A small multi-label image tagger, trained from scratch: 32200 steps, batches of 256.
Rows from block 8, named by matrix and row number. Rows with one number belong to one channel. Each number is 128 + 24 x the weight over its row's rms, rounded and kept within 0 to 255. All counts start at 0. After the name is the row's rms in percent of the matrix's.
# convs0: first 3x3 conv (model.blocks.8.convs.0.weight, 256x256x3x3), inputs 117-129, a 3x3 kernel for each
# convs1: second 3x3 conv (model.blocks.8.convs.1.weight, 256x256x3x3, transposed), outputs 117-129, a 3x3 kernel for each
convs0.0 093 [139 107  88 114 106 144  96 113 128 103 168 128 128 128 128 128 150 165 128 155 128 167 198 128 156 156 128  95  96  98 110 128 128  80  95 121 128 128 128 128 128 128 128 128 128 163 165 128 130 128 181 128 128 128 128 135 132 128 128 128 166 128 129 157 194 114 143 159 164 174 145 128 129 142 180 181 170 169 149 142 146 128 128 128 128 128 128 128 128 128 128 128 128 128 128 143 128 128 128 103 140 128  74 128 128  92 128 128 102 128 106 128 128 128  86 128 128]
convs0.1 098 [128 128 128 128 128 132 128 128 107 128 135 128 128 128 128 128 136 174 128 132 128 153 128 142 128 128 128 128 161 147 128 151 139 128 128 128 128 108 149 128 111 144 128 128 128 128 123 111 128 128  88  95 128 128 100 136 116 128 128 128 121 110 130 123 128 136 135 128 136 155 128 128 154 170 128 131 168 130  99 167 128 147 127 125 128 128 128 128 146 128 117 141 116 128 158 116 150 158  89 128 103 139 128  89 119 128 128 128 126 128 128 128 128 128 128 128 128]
convs0.2 101 [128 108 128 128 128 117 128 128 128 101  72  66  85  79  54 128 149 121 128 128 128 128 128 128 128 128 134 128 131 122  93 128 128 114 128 116 128 132 128 146 128 132 128 149 178 157 128 128 128 130 128 128 128 128 128 140 134 109 118 120  89  75  72 128 128 128 128 128 128 113 116  81 128 138 128 128 128 128 137 140 140 147  99 128 128  74 128 132 133 130 128 128 174 128 143 128 128 128 128 150 128 128 176 128 162 128 173 128 128 128 128 128 115 128 128 146 136]
convs0.3 100 [145 139 128 128 128 128 128 128 128  97 128 113 132 128 189 129 140 170 174 128 161 128 145 128 143 128 149 112  71  93 106  90  77 128 112 111 128 128 128 109 128 177 116 128 128 130 128 128 128 128 100 128 128  90 140 118 123 149  95 122 140 118 114 148 128 128 128 132 126 128 128 119 128 135 128 125 128 128 128 128 128 128 128 196 128 128 192 147 128 166 146 128 139 128 128 145 187 186 158 128 128 233 129 128 197 128 138 193 128 128 128 128 129 128 128 128 128]
convs0.4 099 [158 128 167 147 201 197 149 157 175 128 158 128 160 191 182 139 185 186 128 173 150 143 128 128 128 128 128  76  92  92  87  85  66  85  83  65 128 168 172 128 128 141 106 121 117 128 128 128 128 128 126 145 128 128 128 128 128 117 128 128 111 101 114 128 128 128 128 128 128 128 132 137 124 158 173 128 140 130 162 149 112 163 153 128 124 124 128 141 146  98 128 128 128 128 128 128 128 128 196 187 174 169 128 173 167 184 181 172 123 128 123 128 128 100 128 128 128]
convs0.5 113 [128 134 112 128 128 140 128 128 128 126 144 139 128 136 121 128 123 128 130 118 129 147 118 126 128 128 141 128 175 179 128 128 182 128 128 128 128 138 128 108 115 128 128 133 128 137 123 128 128 150 128 128 128 104  95 102 100 128  81 107  95 100 139 128 128 128 128 128 131 128 128 126 128 128 128 128 128 128 128 128 126 128 128 128 128 128 128 128 128 128 128 128 128  98  80 128 128  85 128 111 128 128 128 128 128 118 128 128 128 128 128 155 128 113 128 128 131]
convs0.6 098 [ 83  72 136 184 181 167  88  75 159 127  92 128 125  78 128 128 128 117 128 190  99  92  86 128 128 128 128 128 128 114 167 160 130 128 128 128 154 155 128 115 116 128 110 128 111 128 137 153 151 155 144 128 128 142 128  79  92 128 128 133 109  91  99 128 128  97 128 128 114  85  76  51 157 110 128 128 119 114  88 141 135 146 128 128 119 110 128 128  87 128 128 124 106 128 128 128 139 128 123 157 143 141 169 127 128 128 147 152 134 146 128  54  52  80 163 179 147]
convs0.7 094 [ 97 142 154 124 128  63  93 112 128 153 128 140 132 128 128 128 115 128 184 128  90 114 158 170 111 128 182 128 128 128 128 128 122 116 102 128 128 130 138 128 135 128 128 128 128 172 128  85 128  96  71 106 128 128  99 145 160 165 128 128 142 144  91 140 128 139 128 128 128 128 128  67 167 128  63  81 128 111  84 128 153 128 128  79 128 128 128 128 128 128 128 128 130 138 128 132 128 128 128 128 128 128 128 128 128 128 128 157 128 128 168  97 128 150 128 156 128]
convs0.8 089 [128 128 128 128 136 172 128 118 128 128 128  99 128 133 103  45  63  84  96 128 105 128 128  99 128  97 141 159 168 185 128 163 181 128 128 128 128  52 128  78  45  82 128 121 122 128 128  97 128 128  99 128 128 137 156 128 128 128 128 128 128 128 128  81 128  19 128 106  88 128 128  85 128  96  74 128 134  86 128 128 128 128  77  87 128  47  89 106 101 128 120 135 152 131 128 143 128 144 128 128 128 126 181 128 128 128 120 118 135 124 128 128 128 104 152 100 187]
convs0.9 097 [128 128 128 227 128 128 128 128 128 142 128  94 128 128 128 128 128  84 128 107 128 128 129 128 202 128 120 115  89  90 131 163  77 128  90 128 128 149 128 179 137 128 128 128 106 108 128 128  89 142 102 128 128 128 128 128 128 128 165 128 128 175 128 104 128 128 120 128 128 128 111 128 128 128  97 128 128 114 142 140 123 128 153 136 143 116 168 161 101 128 128 145 128 128 131 138 128 128 128 128 128 128 158 128 128 128 128 128  86 128 128 128 128 161 206 128 171]
convs0.10 096 [128 128 107 123 128 139 128 128 128 128 128 128 173 128 161 161 128 128 103  85  85  75  90  84  77  46  70 128 128 112 147 137 104 134 104  70 128 114 128 128 112 108 128 109 113 145 130  89 109 124 108 101 110 128  75  95 107 112  70 104 103  93 113 134 128 128 128 128 128 128 128 128  78  78  53  56  63  67  87  95  74 128 128 128 128 128 128 128 128 128 128 128 105 128 128 128 128 128 128 125 128 128 128 128 128 144 113 128 128 128 128 108 128 128 124 128 102]
convs0.11 086 [128 128 128 128 128 179 128 128 128 128 128 128 109 114 128  84 103  99 128 128 128 128 128 128 128 128 128 128 128 131 149 141 128 143 149 128 128 128 144 128 138 131 131 133 128 128 128 128 128 128 134 128 128 128 158 159 170 160 183 170 160 128 162 128 128 141 128 128 146 128 128 128 123 128  88 128 128 114 128 128 133 128 128 128 134 116 128 128 128 106 128 108 128 149 120 130 128 107 117 128 154 150 156 128 128 128 160 154 128 128 128 128 128 128 128 178 128]
convs0.12 081 [128 128 131 164 128 128 128 128 128 148 198 207 174 216 204 205 238 176 128 128 128 128 128 128 128 128 128 128 154 128 128 128 128 119 101 128 163 164 146 128 128 128 128 116 128 128 128 128 132 128 147 160 128 129 113 128 133 128 128 128 128 128 128 128 128 131 105  94 153 128 170 190 102 110  87 128 128 128 128 138 128 157 150 142 128 164 163 131 157 184 128 128 128 128 128 128 128 157 156 128 150 167 128 195 128 201 208 128 128 135 149 128 128 128 128 123 128]
convs0.13 101 [128 174 180 119 150 209 128 128 121  40  73 100 110 110 125 128 128 128 125 128 128 128 128 128 128 128 128 128 128 110  88 128 158  65 128 128 128 128 128 128 121 154 128 128 128 166 187 128 141 151 128 137 133 134 132 128 128 128 128 128 117 128 148 128 128 171 128 131 111 128 128 128 128 155 128 128 128 128 128 128 128 128 128 135  94 128 147 128 132 140 128 128 147 128 149 179 128 164 149 128 128 128 128 132 128 128 128 128 128 147 138 134 167 125 147 137 178]
convs0.14 090 [118 136 130 128 128 105 128 128 123 173 187 128 174 128 128 119 109 116 113 128 104 123 129 128 103 114 128 116 120 104 119 128 128 120 119  85 156 145 122 136 113 108 119 127  98 201 168 128 128 128 128 128 128 128  67  70  92  63  87  84  77  77  82 155 163 165 128 151 155 128 128 172 128 128 128 128 146 128 128 128 128 158 136 138 155 140 152 136 137 128 120 128 131 133 128 128 117 128 134 153 148 142 146 136 127 133 116 128 128 128  98 128 128 102 128 128  93]
convs0.15 102 [128 128  36 132  33 159 109 167 130 128 128 108 161 128 128 120 137 142 103 196 195 128 115 195 146 107  32 128  92 128 128 128 128 165 128 137 128 128 107 191 114 128 163 128 105 138 128 128 192 161 128 128 153 128 159  79 119 107 141 128  52 128 154 128 102 119 153 167 124 135 128 128  12 128 195 128 128 121 199 128  34 128 111 115 128 128 128 128 128  72 128 128 155 140 128 156 164 112 128 119 128 128 128 128 128 128 130 154 121 128 145 128 186 128 160 151 128]
convs0.16 099 [128 128 128 129 128 112 128 149 140 124 128 128 128 142 128 128 138 128 128 128 128 111 105 108  96 129 114 128 151 128 136 128 128 126 128 128  92  79 120 128 163  76 159 191 128 128 159 128 170 122 154 128 133 121 128 128 128 111 128 128 128 128 112 176 213 131 133 151 128  43  70 140  65 108 128 146  90 128 122 128 152 140 166 154 116 128  69 117  86 128 128 162 139 128 107 128 128 129 128 133 135 160 135 136 144 128 151 150 150 128 169 152 158 138 128 128 142]
convs0.17 095 [146 179 128  95  37  94 141 178 182 161 139 128 116 128 128 145 128 128 111  61 128 128 128 133 128 116 128 143 128 128 128 147 128 128 128 128 128 128 140 128 128 128  63 128 142 204 128 156 128 128 128  81 142 133 128 128 128 105  78  77 128 128 128 106 160 131 128  90 128 128 128  86 128 128 135 182 115 122 128 128 128 128 128 109 181 183 128 128  83 128 128  79 128 117  98 122 128 128  93 122  93 104 158 144 114 128 130 120 106  93 128 134 193 128 101  72  66]
convs0.18 093 [117 129 119 132 108 103 120 114  90 159 153 116 128 128 128 128 128 128 128 128 128 128 128 128 128 123 151  96  88 106 110 102 100 102  96  92  68  85 102  90  91 101 119 119 116 128 140 164 128 128 144 128 144 128  88 116 127  79 128 109 114 111 105 128 128 142 128 128 135 119 157 136 128 128 166 128 128 147 115 128 128 142 128 131 102 128 130 119 130 130  95 112 147 104 121 133 109 128 136 164 170 169 157 162 155 149 155 142 128 120 128 128 128 120 128 128 107]
convs0.19 100 [128 128 162 151 128 154 128 152 137  83  65  95  82 128 149 128 128 171 128 128 144 128 128 128 128 128 128 107  73  88 106  51  70 106  67  80 154 143 137 126 128 128 113 128 128 128 129 104 128  99 114 111 128 127 128 128 128 128 128 126 128 128 128 128 128 128 108 111 128 128 136 128 128 100 103 126  99 128 125 113  95 115 128 128 128 128 128  52 128 128 128 128  75 128 128 128 128 128 128  59  79 128  44 128 128  46 128 128 128 128 128 128 128 128 128 129 128]
convs0.20 060 [128 128 156 159 128 128 128 128 183 127 128 143 128 154 166 128 128 128 128 154 128 128 128 128 128 179 128 128 128 128 128  74 128  17 128 128 164 128 128 128 200 128 128 128 128 128 179 128 128 128 144 128 128 159 128 147  97 128 128 128 128 128  66 112 128 139 128 128 128 128 128 128 142 128 128 128 128 128 167 177 100 128 128 128 128 128 128 128 144 105 142 128 128 206 172 128 128 134 128 128 128 188 128 181 160 179 171 204 128 128 104 128 105 128 128 123 128]
convs0.21 109 [128 114 128 149 128 128 128 128 110 128 129 128 128 128 128 149 128 128 128 150 128 105 140  86 140 128 128 101 128 103 128 179  81 108 179 105 128 125 128 128 147 115 128 114 128 136 106 128 128 118 128 128 177 143 129 128  95 128 142  95 128 101 128 161 128 128 107 128 128 145 128 128 117 153 128  65 105 154  74 107 144 128 152 169  77 103 128 128 128 128 128 128 128 175 133 128 128 128 128 186 211 180 128 128 128 182 128 183 128 128 128 128 176 128 128 128 128]
convs0.22 083 [128 128 166 128 128 128 128 176 128 126 128 128 128 128 173 128 172 202 137 133 128 159 128 128 128 128 128 112 122 128 127 127 128 105 110 116 128 128 133 128 128 110 128 128 128 128 128 128 152 128 128 124 128 128 128 128 128 128 128 128 116 128 128 128 128 128  99 128 128 114 128 113  97  92  63 141 129 107  97 131  93 128 150 211 128 128 141 128 128 128 128 128 166 128 128 128 128 128 128 128 128 211 128 128 209 128 156 199  63 103 104 128 128 122 128 128 128]
convs0.23 100 [138 128 160 137 155 163 128 128 128 149 128 128 128 128 128 154 128 128 114  95 118  69  95  84  64  90  80 135 128 128 133 128 128 122 128 128 128 128 128 128 128 120 128 128 128  89  83  58  80  80  69  88  68  84 128 134 128 128 128 128 120 128 128 128 133 128 128 128 151 128 128 143 103  60  90  88  90  82  71  92 101 128 128 126 150 145 135 123 128 128 128 128 128 128 128 128 128 128 128 128 128 128 128 112 128 126 128 128 128 128 128 128 128 128 128 128 128]
convs0.24 104 [128 129 128 128 148 128 128 128 128  80 130 128 102 124 128 128 128 158 128 149 128 128 102 128 128 151 146  95 126 133  86 130 123  85 114  90 128 128 128 128 118 107 139 108 128 128 141 128 173 128 111 128 128 128 142 128 128 128 114 185 138 128 128 144 128 128 128 138 128 137 140 128 113 126 128 128 128 128 128 135 128 128 128 129 128 126 126 128 128 160 196 152 206 128 137 155 188 128 180 128 128 171 128 180 155 183 128 163 128 128 128 128 179 145 155 138 128]
convs0.25 100 [145 177 128 138 173 128 128 128 113 163 128  97 171 128 128 126 120 128 128 128 128 126 128 128  97 128 128  55 132 128  50 115 128 128 128 128 128 128 149 106 125 128 128 108 128 128 128 128 128 128 135 128 128 173 128 172 128 128 128 117 136 150 119 217 128 128 128 169 128 128 128 128 100 128 105 176 154 125 129 128 128 156 128 128 146 128 128 128 128 128 128 161 128 143 149 128 173 174 189 129 128 146 141 128 128 143 128 128 128 106 109 128 128 128 128 128 128]
convs0.26 089 [128 128 128 128 128 128 131 128 128 128 128 128 153 128 128 145 128 128 139 144 104 134 161 136 113 128 151 128 128 128 137 128 128 128 128 128 128 128 128 128 128 176 128 128 128 128 128 128 125  84 128 128 128 140 128 128 128 128 128 128 128 128 128 128 128 128 128 128 128 128 128 133 102 116 137 128 128 128 128 128 128 154 178 148 128 171 128 222 128 122 128 165 168 128 128 128 128 128 165 128 128 128 128 128 128 128 128 128 128 158 128 128 185 128 130 128 128]
convs0.27 094 [128 123 110 121  98  86 117  91  89 152 128 128 128 128 128 128 128 128 128 155 153 154 147 154 151 154 127 128 128 128 128 128 128 128 128 128 128 128 128 128 160 128 128 128 128  91 121 128  83 109 128 120 109  93 154 146 141 128 161 128 128 135 128 128 146 128 128 155 128 128 128 128 142 128 128 128 128 128 128 128 128 128 128 128 128 128 128 128 128 128 128 128 128 128 128 128 128 121 120 128 128 109 128 128 128 128 128 128 128 128 128 145 128 136 128 128 128]
convs0.28 100 [128 128 131 106  88 128 143 128 128 128 128 128 128 138 112 128 119 103 161 128 111 119 132 165  88 152 128  70 111 128  93  87 172 133 110 169  98 106 122  79 128 167  95 100 128 111 182 103 126 184 134 128 128 150 128 149 115 113 137 128 128 128 128 181 128 112 183 128  83 158 128  96 128 128 131  64 135 162  64 128 216 128 128 128 128 128  98 115 128 125 128 128 128 138 128 148 128 185 128 173 128 128 169 128 123 128 128 128 121 128 128  84 130 128  88 128 128]
convs0.29 106 [115 145 146 128 111 128 128 128 142  81  73 128  91 118 128 128 128 128 132 140 136 127 163 161 128 128 134 128 104  98 119  84  85 128 118  81 116 129 154 125 123 128 131 128 128 128 128 145 128 128 128 128 128  80 128 128 128 128 128 128 128 128 128 150 128 128 111 128 128 128  67 128 128 137 128 128 138 128 128 120 118 136 174 146  91 128 150 139 128 128 128 128 128 170 169 168 163 156 167 182 187 193 185 186 185 182 128 166 119 128 128 128 128 128 128 169 128]
convs1.0 061 [128  97 128 103  89 128 122 120 103 102 128  70 131 128 128 112 128 126 128 166 114 150 163 128 128 128 128 128 128 126  96 128 128 127 121 116 197 128 128 128 128 128 128 120  73 128 128 132 115 128 128  73 128 128  57  77  88  53  90  94  70  92  92 128 128 128 128 128 141 128  84 142 128 128  47 128 128 128 127 127 128 139 128 130 118 111 123 103 128 146 128 128 129  61 133 128  40 128 128 135  95  78 125  93  89 137 111 113 128 128 128 128 128 128 128 128 128]
convs1.1 070 [128 128 128 128 128 128 128 128 157 176 152 159 128 128 128 128 128 150 128 131 128 101 128 108 128 141 117  63 128 106 128 136 128  96 128  82 128 128  94 142 178 128 128 146 128 112 128 128 128 128 128 128 128 114 101 138 127 110 149 141 120 170 144 107  98  75 128  93  76 128  82  77 128 104 128 128 128 128 128  97 128 118 121 123 128 122 127 128 128 141 109 128 128 153 128 128 128 128 143  81  46  73  86  55  89  96  79  99 128 128 128 128 128 128 143 128 128]
convs1.2 089 [128 128 128 152 128 185 128 128 128 135 128 128 179 176 176  70 105 134 142 139 143 128 118 126  87 111 151 136 116 128 131 128 128 128 141 127  99 128 128  98 128 154 128 128 128 176 128 128 128 151 128 136 118 128 129 126 128 128 134 128 128 122 117 146 167 162 133 160 128 102 106 128 122 120 128 128  99 128 128 108 123 128 128  92 132 158 128  92 106 128  98 108 128 128 137 141 128 172 128 156 182 172 128 155 154 128 137 138 128 136 137 140 111  84 124  96 108]
convs1.3 095 [128 128 128 128 128 128 128 128 128 139 102  97  99  96  85 130 100 122 128 128 128 128 122 128 141 128 128 137 128 128 150 128 128 128 128 128 128 128 128 128 128 128 128 128 128 128 104 128 137 128 128 128 128 128 101 114 120 104 127 144 121 131 148 128 128 128 128 128 128 148 128 128 138 113 128 134 130 114 128 128 128 114  99 118 124 114 128 120 128 128 124 133 128 128 128 128 128 170 183  99  77 128 118 113 110 136 121 131 128 135 206 128 131 162 128 144 128]
convs1.4 075 [126 126 141 141 123 137 120  92 130 128 128 128 128 128 137 128 128 128 128 137 128 128 106 118 145 128 128  98  95 128 128 128 128 128 128 128 122 121 128 128 128 128 128 128 128 128 128 128 166 128 128 128 146 128 111 103  93 101  91  88  98 103  93 128 128 128 128 128 128 128 128 128  97  74  69 100  85  72  81  80  78 148 154 169 168 128 162 128 202 217  94  97  86  98 100  95 116  90  70 186 178 182 167 159 128 128 128 128 128 128 128 128 128 128 128 128 128]
convs1.5 079 [128 128 128 128 128 128 128 128 128 116 120 117 125 128 126 118 126 124 128 128 128 128 128 128 128 128 128 143 139 121 129 130 111 121 131 130 102 128  81 128  89 128  82  74  80 128 128 107 128 128 103 128 128 104  77 128 128  61 128 128  57 128 128 128 128 128 128 128 128  91 128 103 132 143 128 128 128 128 128 129 128 128 128 128 128 128 128 128 128 128 186 179 174 128 128 128 128 128 128 128 101 128 128 128 128 128 128 128  80 128  85  63  73 104 100 127 128]
convs1.6 077 [128 128 128 128 128 128 128 128 154 128 128  95 115 128 128 128 141 127 128 142 160 155 128  78 128 128 155 128 163 124 128 128 118 128 128 115 130 128 128 120 128 128 128  86 128  99 108 128 128 128  91 128 157 128 128 190 187 170 161 151 161 162 183 128 128 128 124 128 128 128 104 128 131 128 128 128  99 128 128 128 192 108 128 111 128 137 135 128 128 150 126 132 128 111  72 118 105 128 128 128 128 128 165 128 169 128 128 160 195 165 128 128  86 214 164 128 128]
convs1.7 065 [130 106 128 128 127 113 128 128 128 128 128 118 128 128 128 128 128 128 128 128 128  92  87 111 122 151 128 128 122 128 128 128 128 128 120 127 128 128 128 128 200 151 116 167 130  77  91  98 114 141  56 141  76  97 128 128 128 128 128 128 128 128 128 162 123 128 128 137 128 135 128 133 128 128 128 128 128 128 128 128 105 128 135 128 128 152 161 128  90 152 144 128 128 128 128 107 128 128 128 128 128 128 128 128 128 128 128 128 185 128 145 149 128 128  56 128 128]
convs1.8 166 [128 122 128 128 128 128 128 128 128 142 128 142 128 128 128 128 128 128 128 128 128 128 128 128 124 128 128 103 128 104 128 128 128 109 128  94 155 128 128 128 128 151 128 128 128 120 127 128 128 128 128 128 128 128 172 166 157 163 155 128 128 128 128 169 128 183 171 172 128 128 128 170 108 115 117 128 128 118 110 128 117 128 128 154 156 163 142 128 162 128  61  62 128  68  63  65  85  61 128 128 128 161 167 163 161 128 172 165 128 128 128 128 128 128 128 128 128]
convs1.9 110 [128 125 115 128 102 129 128 113 128 128 128 128 128 118 112 128 119 105 128  93 128 128 128 128 128 128 128 115 128 128 128 128 128 126 132 128 181 178 144 172 128 128 128 145 128 128 128 141 128 128 128 128 128 118 175 154 138 169 133 138 128 134 136 177 164 128 128 164 147 128 128 128 102 128 128  89 128 109 105 128  99 187 128 128 187 128 136 128 128 118 128 128  77  82 122  83 128 128 128 128 128 128 128 128 143 128 128 136 219 128 128 190 173 128 128 128 128]
convs1.10 071 [128 128 107 143 128 128 128 128 128 128 128 106 128 128 128 128 128 128 128 128 110 116 106 107 116 107 128  51  70  72  75  75  74  90  87  95  47  54  89  36   5  22  27   0  51 128 128 124 128 128 128 128 128 128 128 128 110 128 128  82 128 105 100 128 128 159 134 128 128 128 128 128 180 210 171 192 217 143 167 180 165 111 132 137 121 116 128 132 105  99 150 128 128 137 128 128 128 128 160 128 142 128 128 148 143 128 128 128 128 128 128 128 128 128 128 128 128]
convs1.11 075 [128 120 114 128  92  97 125 120 128 128  91  92 128 128 105 128 128 128 122 135 128 128 128 128 128 128 128 128 128 128 128 128 128 128 128 128 128 128 128  98 130 148 128 128 128 128 133 128 128 128 128 128 128 128 128 128 128 186 174 162 180 191 185 128  99  92 109  85  99 107  88 133 128 122 101 128 128 128 128 128 128 128 151 128 128 128 135 128 128 128 189 166 158 214 230 221 176 197 215 128 128 128 128 128 128 128 128 128 175 128 195 128 128 128 114 104 128]
convs1.12 093 [102 108 121 121 133 124 107 106  95 128  94 101 128 128 128  81 128 128 128 143 128 127 114 109 128 128 128 128 128 129 114 128 128 128 128 127  88  82 102 117 132 127 106 128 128 113 118 128 116 112  99 128 128 138 119 113 119  75  71  94  89  93 118 128 136 128 110 126 154  95 128 115 128 128 158 128 143 169 128 128 150 117 104 112 134 129 130 118 118 138 162 148 157  96 106 128  74  73  90 169 176 182 180 193 207 157 172 173 128 141 110 128 128 128 128 128 128]
convs1.13 070 [128 128 128 128 128  95 128 128  77 151 128 128 128 128 128 160 113 128 160 128 138 201 167 166 156 128 128 206 128 128 190 128  94 128 101 128 162 156 128 178 121 128 128 128 128 147 109 124 128 128 128 132  98 168 128 128 173 128 128  92 159 148 128 170 178 128 128 128 128 212 128 166 128 128  88 138 128 141  87 128  79 128 128 128 128 128 128 128 128 128 128 117 152  80  57  44 128  86  86 128 128 128 128 128 128 128 128 128 111  87 100 136 128 119 121  85 163]
convs1.14 068 [119 106 128 128 128 128 128 128 128 108 128 128 128 182 176 128 168 163 128 107 128 123 119 128 128 116 128 138 128 151 128 117 128 141 136 153 128  98 128  82  45 100 113  62  91 128 128 128 105  99 120 128  97  98  54  42  35  49  53  40  75  65  47 128 128 128 128 128 110 112 128  74 128 128 128 134 163 146 132 159 140 128 105 117 117  99 100 110 121 113 146 163 143 129 141 143 128 128 128 107 118 128 128 128 128 123 128 128 128 101 124 128  60  75 154  86 110]
convs1.15 082 [173  95 126 128 100 123 119 128 128 162 157 128 128 128 128 128 166 128 128 128 128  85 112 142 104  48 156 128  80 114  80  55 120 124 105  63 110 166 128 128 186 186 128  88 130 128 157 147 110  94  92 128  74 128 113 128 110  97 107 128 128  96 134 168 128 128 122 128  88 128 128 128  87  87 106 102  88  91 119  70 108 128 128 128 103 118 128 128 176  81 159 140 128 128 120 116 128 128 128 128 128 128 128 167 128 128 162 128 128 128 128 128 128 128 128 128 128]
convs1.16 086 [143 139 128 149 128 128 128 128 164 128 187 155 114 119 127  61 128 115 128 125 141 128 128 177 128 164 128 128 128 152 146 117 146 128 128 164 128 153 139  70 141 155  70 108 128 147 128 100 128 128 117 116 140 103  92 128 128 106 128  89  99 128 128 128 138 113 163 124 124 194 164 151 148 141 141 128 102 145 128 128 128 117 142 128 166 128 128 199 115 135 125 128 128 128 152 120 174 132 124 131 158 128  96 115  88 122 135 118 155 128 128 128 128 128 127 128 128]
convs1.17 075 [128 128 161 138 168  99 128 128 128 128 128 139  88 128 128 127 134 128 128 142 144 164 128 163 135 128 126 128 128 128 105 128 128 128 125 103 128 128  99 128 104 114 128 119 128 128  97 128 130 128 128 128  89 106 128 139 128 128 128 165 128 128 128 128 128 128 128 128 128 128 128 134 128 128 136 162 172 230 157 182 200 196 140 188 135 128 128 128 173 128 128 128 128 124 158 152  87 128 115 170 128 128 128 128 128 128 128 128 188 166 128 164 148 146 128  58 128]
convs1.18 075 [128 128 128 128 132 128 128 128 148 128 138 136 128 170 170 128 159 158 113 108 128 128 128 128 128 118 128 128 138 128 128 128 128 128 128 128 141 134 143 128 128 128 128 128 128 110 128 128 128 128 128 128 128 128  55  66  47  39  65  44  58  58  41 106 128 128  92 128 128 128 128 128 124 128 107 128 128 128 140 128 128 128 117 119 133 128 128 128 128 128 128 128 128 128 128 128  86 121 117  90  92  87  95 102  95 100 100  93 164 128 149 128 128 117 190 128 124]
convs1.19 068 [128 128 128 128 128 128 128 128 128 142 125 128 133 120 128 144 128 141 159 144 157 158 145 175 156 143 180 128 128 128 111 128 128 114 128 141 128 128 128 128 111  88 136 128 128 128 128 177 128 128 128 128 162 128 187 177 170 170 161 146 160 138 140 128 128 128 128 128 128 128 128 128 149 128 128 128 123 153 128 159 169 128 128 128 134 119 128 128 128 128 128 128 116 128 128 128  87 106 114  86  85  93  79  76  74  89  79  79 128 128 128 128 128 128 128 128  96]
convs1.20 154 [128 112 128 114 112 128 128 112 128 128 135 128 128 134 131 128 132 133 128 128 128 128 128 128 119 119 128 128 128 128 128 116 128 116 117 128 128 128 128 128 128 166 165 128 167 128 128 122 123 128 123 122 128 120 128 128 128 128 161 128 164 128 128 128 128 128 128 128 128 128 128 128 128 128 128 109 109 128 128 111 128 128 128 128 128 128 176 128 128 128 128  51  50  56  51  50 128  55  51 128 170 128 128 170 128 128 171 169 128 128 128 199 200 200 128 128 128]
convs1.21 116 [128 145 141 128 128 128 133 137 128 135 126 128 148 162 128 173 168 147 128 105 128 128 135 114 128 136 130 128 154 166 128 128 159  97 138 139 128 128 128 128 128 128 156 142 128 131 140 128 128 128 128 128 130 128 201 180 161 197 152 156 192 161 172 155 139 129 164 142 133 143 128 133 114 128 128 115 132 128 133 119  96 132 128 128 164 128 128 153 128 128  86 114 128 128 126  94  64  99 128 128 128 128 128 159 143 128 128 154 128 155 152 191 153 128 156 157 128]
convs1.22 061 [128 128 133 118 128 128 128 128 128  90  93  93  81  86  81  62  50  54 138 128 128 128 128 128 128 128 128 137 128 130 128 123 115 128 119 128 172 169 179 157 158 154 147 123 118 106 109 131 130 119 159  95 127 117 128 128 128  99  94 128 128 128 128 128 128 128 128 128 128 128 128 128 128 128 128 128 128 128 128 128 128 183 166 191 192 177 180 215 183 189  92 128 128 106 128 128 116 128 128 135 150 141 131 153 138 120 133 122 196 130 163 174 128 128 128 128 128]
convs1.23 070 [106 119 128 128 128 128 128 128 128 106 111 128  99 109 128 128 128 128 166 156 146 166 174 185 168 182 189 128 132 139 127 142 141 128 140 140 128 128 128 128 128 128 128 128 128 191 162 159 187 165 147 182 167 176 128 128 128 125 131 128 128 128 128 128 128 128 140 146 128 128 128 128 128 128 124 108 117 128 128 128 128  91 102  95  84  66  59  99  68  51 141 161 146 147 173 166 120 150 147 128 128 128 128 128 128 128 128 128  67  79  85  83  71  87  94  83  73]
convs1.24 125 [128 128 128 128 109 128 128 128 128 150 128 142 150 144 145 150 144 128 124 117 116 128 128 128 128 128 128 128 128 128 128 128 128 121 128 106 158 159 163 159 156 166 165 169 128 129 128 128 128 128 127 128 128 123 150 128 163 128 145 128 156 128 128 177 172 128 128 128 179 183 128 179 108 128 105 128 128 128 103 128 100 162 180 185 128 128 128 166 179 128  82  61 128 128  53  59  93  66  58 163 128 128 128 128 128 128 165 128 203 191 210 211 128 128 128 128 128]
convs1.25 086 [115 128 116  87 128 111  47 128 122 128 128 114 128 128 105 114 128 125 120 128 140 128 148 128 130 128 128 134 128 128 128 164 128 136 128 128 128 128 196 128 105 128 128 128 128 128 128 111 123 128 138 128 111 128 128 177 177 200 128 182 173 186 197 166 128 170 163 128 128 124 128 128 115 128 129  92 128 125 110 147 128 166 128 128 127 134 129 171 116 157 157 115 128 128 138 128 148 128 128 113  95 128 110 128 187 108 128 181 161 145 128 128 128 128 128 128 188]
convs1.26 093 [128 105 128 128 128 128 128 128 128 128 128 128 128 154 128 155 128 128 128 128 128 128 128 131 128 128 128 128 128 128 128 122 128 128 128 128 178 128 128 164 138 170 181 128 128 128 128 128 128 111 128 128 128 128 128 170 128 167 128 128 128 128 128 128 177 128 177 128 166 128 128 181 128 128 128 128 128 128 128 128 128 128 128 128 128 194 177 128 128 128  61  65  44 128  70  70 128 128  79 175 180 183 128 174 184 128 184 183 128 128 128 128 128 128 128 128 128]
convs1.27 073 [128 135 128 138 138 128 147 143 128 128 102 128 128 114 128 128 128 128 128 128 128 128 132 137 128 135 128 128 154 149 128 144 144 128 142 128 128 128 128 128 128 128 128 128 128 133 116 106 136 112 107 134 108 103 128 128 128 128 128 128 128 128 128 128 128 128 128 128 118 128 115 128 128 104 128 128 128 128 128 128 128 121 154 155 119 131 134 133 121 116 128 160 150 157 173 147 128 154 148 128 126 128 128 125 128 128 128 125 128 128 128 128 128 128 128 128 128]
convs1.28 087 [117 162 128 104 128 128 126 134 117 128 120 128 128 128 128 128 128 128 122 126 123 136  97 125 128 121 121 128 141 128 169 165 113 128 149 134 143 128 128 156 151 105 128 130 128 128 128 147 113 102 128 128 128 128 128 120 118 128 104 147 128 113 132 128 174 140 128 138 172 102 128 180  85 100 110 108 133  90 128 128 115 128 128 123 158 128  92 128  68 125 128 128 112 176 159 128 128 128 132  88 130 137  86 125 171  64 122 128 132 128 128 118 128 128 128 128 128]
convs1.29 086 [128 128 128 128 128 128 128 128 128 109 127 110 104 128 128 128 128 168 128 128 128 111  97 128 128 128 128 131 128 128 128 136 128 128 128 128 122 128 128 127 108 128 109 128  98 142 107 128 128 128 128 128 128 128  72 107 103  73 111 104  98  96  90 128 128  99 128 128  96 128 128 128 128 114 128 128 141 128 200 167 128 128 128 144 127 121 108 103 131 129 128 141 130 160 171 143 144 156 144  83 128  85 128 128 128 112 100 103 128 128 128 128 128 128 128 128 128]